A small class-conditioned image diffusion model, trained from scratch: 32-pixel images, batches of 128.
Rows from block 2, named by matrix and row number. Rows with one number belong to one neuron. Each number is 128 + 32 x the weight over its row's rms, rounded and kept within 0 to 255. All counts start at 0. After the name is the row's rms in percent of the matrix's.
# gate: MLP gate (model.blocks.2.mlp.gate.weight, 848x320), inputs 162-215
# fc1: MLP up (model.blocks.2.mlp.fc1.weight, 848x320), inputs 162-215
# fc2: MLP down (model.blocks.2.mlp.fc2.weight, 320x848, transposed), outputs 162-215
gate.649 087 [125 116  70 146 109 149 149 105 106  99  96  97 171 100  60 143 131 120 152 145 151 106 152 111 149 111  73 145 129 148 142  97 164 116 142 131  77 124 150  89  98  76  96 113 119  90 172  81 152 125 101 112 138 188]
gate.650 099 [ 85 143 185 122 144 200 138 101 159 105 120  96 139 160 117 153  87 102  87  73 131 116 146  96 177 108 141 131 113 158 111  55 119 125 122 164  44 173 122 113 112 158 177  99 143 139 181  97 110 145  94 114  81 143]
gate.651 128 [142 146 134 131 127 100  88 150 120 125 134 146 118 128  72  93  87 162 126 108 107 149 115 124 106 209 122 128 101 110 167 105 125 131 129 123 120 163 156 129  84 201 113 120 117 130 155 190  61 122 150 172  76 140]
gate.652 095 [132  58 114 151 161 118 122 169 130  69 135 142  92 211 143  93 131 108 111 157 166 123 144 161 175 130 135 135 121 173 129  94  91 111  78 118  79 115  93 164 119 145 147 157 147 153  92 175 136 116 172 104 111 133]
gate.653 097 [ 76  97 133 163 155 120 170 127 139 151 125 139 189 106 149  98  62 127 176 129  70 150 135 138 109 133 172 215 121 152 119 140 163 145 165  69 139 129 127 126  81 127 117 129 135  87 108 108 126 161  77  63 147 103]
gate.654 097 [141 147 116 124 118 134 151  94  91 111 147 124 109 135 129 135 135 130  81  91 146 141 157  95 110 225 111  64 152 128 153 141  52 120  93 148  69  88 130 130 149 141 158 123  79 100 165  84 108 137 126 133 139 112]
gate.655 081 [133 145 121 136 149 136 126 148 160 114  81 158 128 158 139 157 114  94 153 138 121 141 156  80 120 169 128 107 148 105 165 119  63 145  76 139 105 143 120  88 116 102 127 147 170 121 140 113 105 166 102 113 159 111]
gate.656 106 [ 69 177 126 191  90 103 124 142  95  81  87 136 120 154 103  76  93 192 107 149 101 150 155 169 101 125 161  95 121 110  90 132 138 132 160 123 108 145  92 144 122 170 128 103 182 137 157 143 168 126 174 119 155 217]
gate.657 097 [102  75  83 136 101  94 148 154 139  76  86 145 124 103 119  97 138  87  92 235 117 140 149 156 142 103 155 131 134 131 128 164 174 179  91 119 127  97 114 149 103 113  68 148 138 156 192  81 111 105  78 100 171 114]
gate.658 093 [188  56 140  63  89 111 135 139 184 119 140  76 134 211 108  94  99 104 117  68 153 107 153 173 124 177 110 161 187 106 129 124 125 105  96  86 102  99 106 111 127 122 160 114 180 116 138 110 124 170 136 128 138 152]
gate.659 075 [114 150 110 168  99 132 150 143 121 183  90 175 109 132 109 171  94  73 137 110 109 161 123 107 132 166 117 111 136  99 142 131  75 138 124  94 107 125 163  98 124  72 129 129 123 102 133 126  96 185 118  82 157 118]
gate.660 101 [ 97 179 155 111  67  87  96  83 118 163 172 141 207 115 101 143  89 165 131  99  47  95 133  81 182 159 167  99 135  97 137 136 167 121 193 130 114  97 172 100  85  84 121  54 103 122 197 145 119 109 107 146 110 220]
gate.661 141 [134 150 151 126 103 108  35 193  98  79 140  99 120 136 116  71 119 165 149 174 118 123 153 168  90  47 126 121 103 149 102 126 162 186 129  94 115 135 119 127  91 109 111 159 101 136  89 131 112 119 183 148   2 136]
gate.662 103 [129 103 125  87 141  97 148 128 105 169 149 162 125 120  92 158 154  96 125 186 112 111 144 143  91 111  79  93  53 170 122 155 148 173 126  91 148 127 156 116 153  96 172 141  66  65  89 191  96 135 146 132 136 105]
gate.663 096 [107 182 133 102 174 166 132  78 128  89 108 108  97 145  81 164 133 110 131  91 111 117 158  77 165 183 113 108 112 108 147  96  87 152 122 202 146 103 146 133 171  64  60 143 151  18 110 137 106 146 186 120 141  52]
gate.664 086 [127 169 141 149  97 133  52 150 151 161 113 125  92 117 110 146 107 156 137 141  64  78  91  90 165 109 111  94 113 128 105 144 162 207  85 134 131 122 151 115 100 131 104 143 117 199 102  93  67 137 169 107  83 183]
gate.665 094 [132 143 106 114 134 109 107 182  73 142  71  91 145  96 179 102 170 139 155 149 170 146 147  97 105 121 111 156  73 103  69 106 147  66 129  85 100 163 126 111 116  69  98 116 158 127  90 126 148 159  73  92 127 140]
gate.666 089 [103 148 114 126  97 169 130 147 138 174  97 135 164 148 121 156 141  38 102  90  86 170 151  87 143  72 120 127 120  88 136 170  84 123 101 183 109 153 112 127 185 139 131 157  79 183 146 153  95 121 109 114 119 130]
gate.667 092 [132 133 166 113 162 155 107  88 113 131 116 103  85 151 107 113  69 116 136 167 118  69 114  76 234 130 139 121 111 118 121  99 125 129 138 180 146 148 135  82 123  86 133 167 117  77 178 127 119 139 158 108 126 166]
fc1.649 084 [107 134 144 117 153 114 104 113  94 126 168 194 136 168 132  85  81  92 104  71  63 109 132 122 128 101 125 118 130  96 149 147 131 126  75 177 150  80 126 171 132 113 113 139  76 202 151 124 103 115 157 149 104 159]
fc1.650 103 [146 121 129  90  69 111 123 148  97 109 129 164 117  73 102  98 139 172 127 110 123 127 182 148  94  83 147 147 154 124 131 125 131 129  65 140 179 127 148 144 155 133 138 125 170 153 109 138 194 151 189 119 141 150]
fc1.651 123 [115 104  98 131 111 169 125 130 142 167 109  77 161 137 140 142 109 124  75 185 162 130 132 120 130  79  84 149 115 127  83 177 177 131 143 119  76 116 133 149 128 127 104 108 153 136 128  87 184  99  79  87 201 164]
fc1.652 097 [130  70 112 101 120 109 106 177 104 113 127 158 140 124 110 177 100 119  87 108 126 139 139 167 102 123 150 183 167 188 207 137 123  99 107 156 122 107  53 114 129 201 176 147 112 125  97 147 114 141 143 145 140  79]
fc1.653 105 [163 138 125 110 102 164 110  99 166  80 104 118 101 150 109 142 225  91 111 138 176 132  85 172 157 122 102 122 135 127  98  81 116  67 159 156 114 132 111 178 170 123 124 113 111 192 123 110  82 129 146 151 149 165]
fc1.654 104 [157 158 108 177 105 148 116 149  99 126 141 100 134 136 128 144 134 171  93 136 122 146 130 173 112 146 125 105 115 129 107 168 108  84  83 107  98 138 138 140 134 139 151 151 132  94 194 134 101  96 118 112 132 147]
fc1.655 078 [141 117 104 123 168 151 143  70  89 121 130 120 121 109  91 178 122  82 126 142 134 132 119  89 112 113 147 185 125 166 102 125 135 131  83  99 194  84 100 120 131 143 140 120 118 107 138  97 151 153  95 118  69 147]
fc1.656 095 [ 84 128 129 174 147 128 134 209 133 168 129 121 133 147 132 107 160 160 136  95 108 122 126 180 128 123  78 119 143 110 141 176 156 172 172 116 154 133  78 147  91 201 178 133 145 149 111 191 182 117 147 191 146 127]
fc1.657 104 [158 145 156 132 127 135  29  98 120 142 100 116 121 144 119 144 127 163 126  82 113 104 116 113 130 144  71 120 155 102 102 124 113 114 171 127  92 171 116 123 111 129 118 145 125 137 102 134  67 153 175 120  68 152]
fc1.658 091 [148  88 141 137  89 146 160  99  84 170 107 149  28 141  87 131 112 122 150 127 102 109  94 133 149 174 191 169 136 116 156 151 129 136 142 102 106  30 153 136 121 173 127 150 139 102  85 154 130 129 128 113 181 137]
fc1.659 078 [ 89 129 116 130 146 122 109 153  89 128 112 137 144 143 142 142 182 191 157 132 162 103 163 122  73 136 123 136 174 148 100 117 163  78 131 129  98 102 190 109 149 183 115 146 109 196 141 160 136 156 131  37 115 154]
fc1.660 104 [ 99 152 145 114  88  55 109 142 138 177 180 132 187 136 125 129 146 136 130 122  88  82 131  98 140 140 158 110  99 112  75 108 157 143 217 136  97  79 136  87  84 110 130  50  71 125 175 171 136  91 121 140 115 207]
fc1.661 110 [192 124 171 130 160  74  66 170  95  86 151  78 154 130  99 118 145 197 127 141 101 159 161 177 129  99 137 133 115 155 121 130 136 158 146 103 141 173 104 113 108 137  69 126 108 123 160 137  92 123 127  96  15 125]
fc1.662 093 [ 82 101 132 176  91 164 163 128 166  94 158 114 144 126  98 124 120  97 145 103 116 156 105 126 108 215 194 128 150  88 115 142  57 118 113 150 130 140 110 119 110 166  99 104 184 133 217  65 134  89 118  96 129 156]
fc1.663 091 [175  92 178  89 125 103 142 141 108 123 126 100 179 103 184 127 102 155 116 154 102 124 141 120 123 141 167 152 139 148 128 181 110 173 149 130  81 131 137  79 132  89 116 118  94 112  94  78 162 114 115 131 149  96]
fc1.664 093 [ 97 215  97 150 117  84 166  92 141 165 177 159  90 122 119 144  71 158 117 149 140  78 196 115 133 162  78 136  72 146 187 106 156  99 162 111 103 136  80 132  99 106 165 138 133  94 133 106 116 139 111 113 116  79]
fc1.665 099 [145 119 142 165 137  90 140  73 141 133 130 166 123 165  91 115  92  72  61  97 103 153  99  88 168 135 162 135 165  63 176 167 163 179  69 154 129 139 151 163 130 141 101 182  84 129 121 111  56 102 126 113 147 142]
fc1.666 091 [177  88 135  63 161 174  83 156 140 141 110 117 149  91 131  79 164 167  80 130 173 148 163  90 140  45 101 123 100 123 115 117 110 129 152 136 134 204 103 127 169 124 157 135 120 176 146 136 141  88 117 132  92 106]
fc1.667 092 [102 108 139 137 112 154 160 110 107 165  60 139 107 147  76 140 161 120 139 104  99 158 104 121 152 148 111  66 108 125 151 161 129 124 119 182 144 158 108 128 164 125 150 129 127 104 152 189 141 103 213 171 155 162]
fc2.649 091 [ 90  97 134 132  80 132 125 132 100 117 171  98 136 100 183 135 141 102  88  84 140 131  97 185 123 170 114 101 104 125 201 155 182 127 120 110 106  46 163 151 145 118 161 134 120 161 130 130 111 118 122 177 119 135]
fc2.650 102 [ 67  86  97 146 126 149  77 160 129  92  92  93 127 136  97 151 132 120  55  87 153 196 136 135 164 110 121 122 142 112 114 164 146 122 153  90 116 149  76 152 145  66  78 190 119 125 113 222 139 128 110 144 120 117]
fc2.651 116 [ 95 152 106 133 108 105 112 126 119 128 130 193  78 115  73 120 140 137 125  91  95 147 135 125 148 173 122  80 140 138 158  77 100 153 111 133 137 141 149 119  87 116 161 162 121 145 123 202  63 143 165 190  68 107]
fc2.652 104 [144 108 149 148 144  76 144 142 162 156 114 147 112  50 134 129 198  88 157 111 151 134 119  92 216 105  92 129 116 146 103 135 133 130 150 121 102 126 166 113 130 106 101  74  97 124 181  89 127 108 121 121 155 180]
fc2.653 104 [127 153 129  91 172 143 155 154 120 161 111 135 203 150  82  82  99  95 142 135 110 134 148 161 101 134 125 162 118 106 165 150 134 141  91 129 171 126 127 101  56 137 130 129 115  92  79 255 162 145 120 132 149  96]
fc2.654 099 [113 115 142 132 176 139  60 113 140 128 138 149 169 144 114  64  97 166 109 152 210 137 173 103  79 149 150 111 136 138 154 167  92 165 155 206 112 126 124  82  99  86 116 104 122 188  19  47 136 135 131 107 131 158]
fc2.655 094 [123  88 143  87 162 153 196 140  86 119 133 130  76 145  78 170 160  70 118 147 124 144 131  60 113 110 133 132 156 139  77 121 138 161  89 153 195  54 118 123 114 132 118 112 114 140 112  99 171 120 134 116 119 108]
fc2.656 099 [106 164 192 114 162 110 174 101 119 118 118 136 195 169 110 145 145 152  71  90 155 118 135 116 121 164 125  71 185 151 143 137  45 179  77  83 147 111 164  93 170 143 152 107 105 139 112 127 178  93 128 128 113 109]
fc2.657 104 [ 89 117 131 119 153 139 168 114 143 176 118 134 188 173 155 138 150 101 136 133  99 135 130  86 139 168 164 122 127 144  71 185 123 108 150 172  95  89 101 130 139 130 147  94 166 122 159 241 172 129 151 115  88 106]
fc2.658 097 [181  74 157  83  93 106 107  90 203 113 129 118 133 124 104 114 178  98 133  88 189  72  92 121 112 141  76 128 171  70  82 159 113  89 111  92 110 143 132 100 125 105 116 130 160 199 146 165 124 172 121 100 139 149]
fc2.659 091 [ 75 136 111 126 145 134  82 150 120 144  75 181 187 133 118 111 171 167 197 116 141 118 117 110 105 122 139 119 184 111 134 123 167  98 178 103  92 108 179 112 157 165 120 176 116 181 111 138 115 114 124  75 109 186]
fc2.660 102 [135 162 137 140 134  67  84  95 151 127 127  66 121 118 122 170 118 110 143 110 127 174  90 145 172 159 146 126  83 103 142 181 155 126  75 187 151 137 120 146 142  75 116 116 132 159 124  17 146 201  77 162 154 179]
fc2.661 112 [111 145  81 125 134 176 187  87 170 159 106 164 110 120 175 160 117  68 154 121  95  93  52  83 115 156 139 180 122  78 141 136  90 116 136 168 137 136 127 157 161 119 179  91 100 152 101   8 153 129 124 147 237 125]
fc2.662 096 [137 141  86 144 127 133 100  97 151 142  75 131 121 104  95 162 163 135 102 113 138 152 123 111 150 128  91  93 155  94 139 132 100  90 140 134 100 170 116 123 109 128 168 156 161 116 117 255  84  88 158 120 112  66]
fc2.663 097 [142 195 100 138 106 162 122 155 134 156 159 153 144  98 102 143 121 146 122  57 192 199 186 121 202  92  48  91 125 163 107 126 125 139 153 165 152  95 151 173 163 160 159 117 129 124 141 123 129  64  98  68 110 175]
fc2.664 101 [164 120 127 102 171 139 179 127  99  95 168 155 121 161 114 150 145  76  95 124  84  95 184 164 157 155 107 178 150  97 153 125 137 102 125 130 105 110 114  77 140 110  73 178 125 110 152 176 128 120 157 150 113  96]
fc2.665 092 [111 136  76 137 131 123 160 118 145 131 112 190 118 156  83 151 155 133 112  96  91 126 123 145 161 109 120 103 133 132 190 135 134 158  80 116 136  83 175  99  83 194 117 134 120 117 141 255 109  98 143 161  96 122]
fc2.666 096 [122 106 125 146 126  87 164 121 147  85 137 160 181 118 175 179 101 118 135  81 129 102 133 143 124 164 129  73 125  95 190 187 159  84 149  90  95  54 150 168 126 118  87 121 151 171 126  80 120 100 147 168 147 106]
fc2.667 093 [ 86 117 120 122 158 143 123 156 132 104 158 159 131 150 132 122 180 109 119  83  99 181 107 194  27 144 146 167 127 124 152 149 114 152 145 138 130 122  98 178  73 141 164 116 184 146 107  80  72 132 121 144 151 161]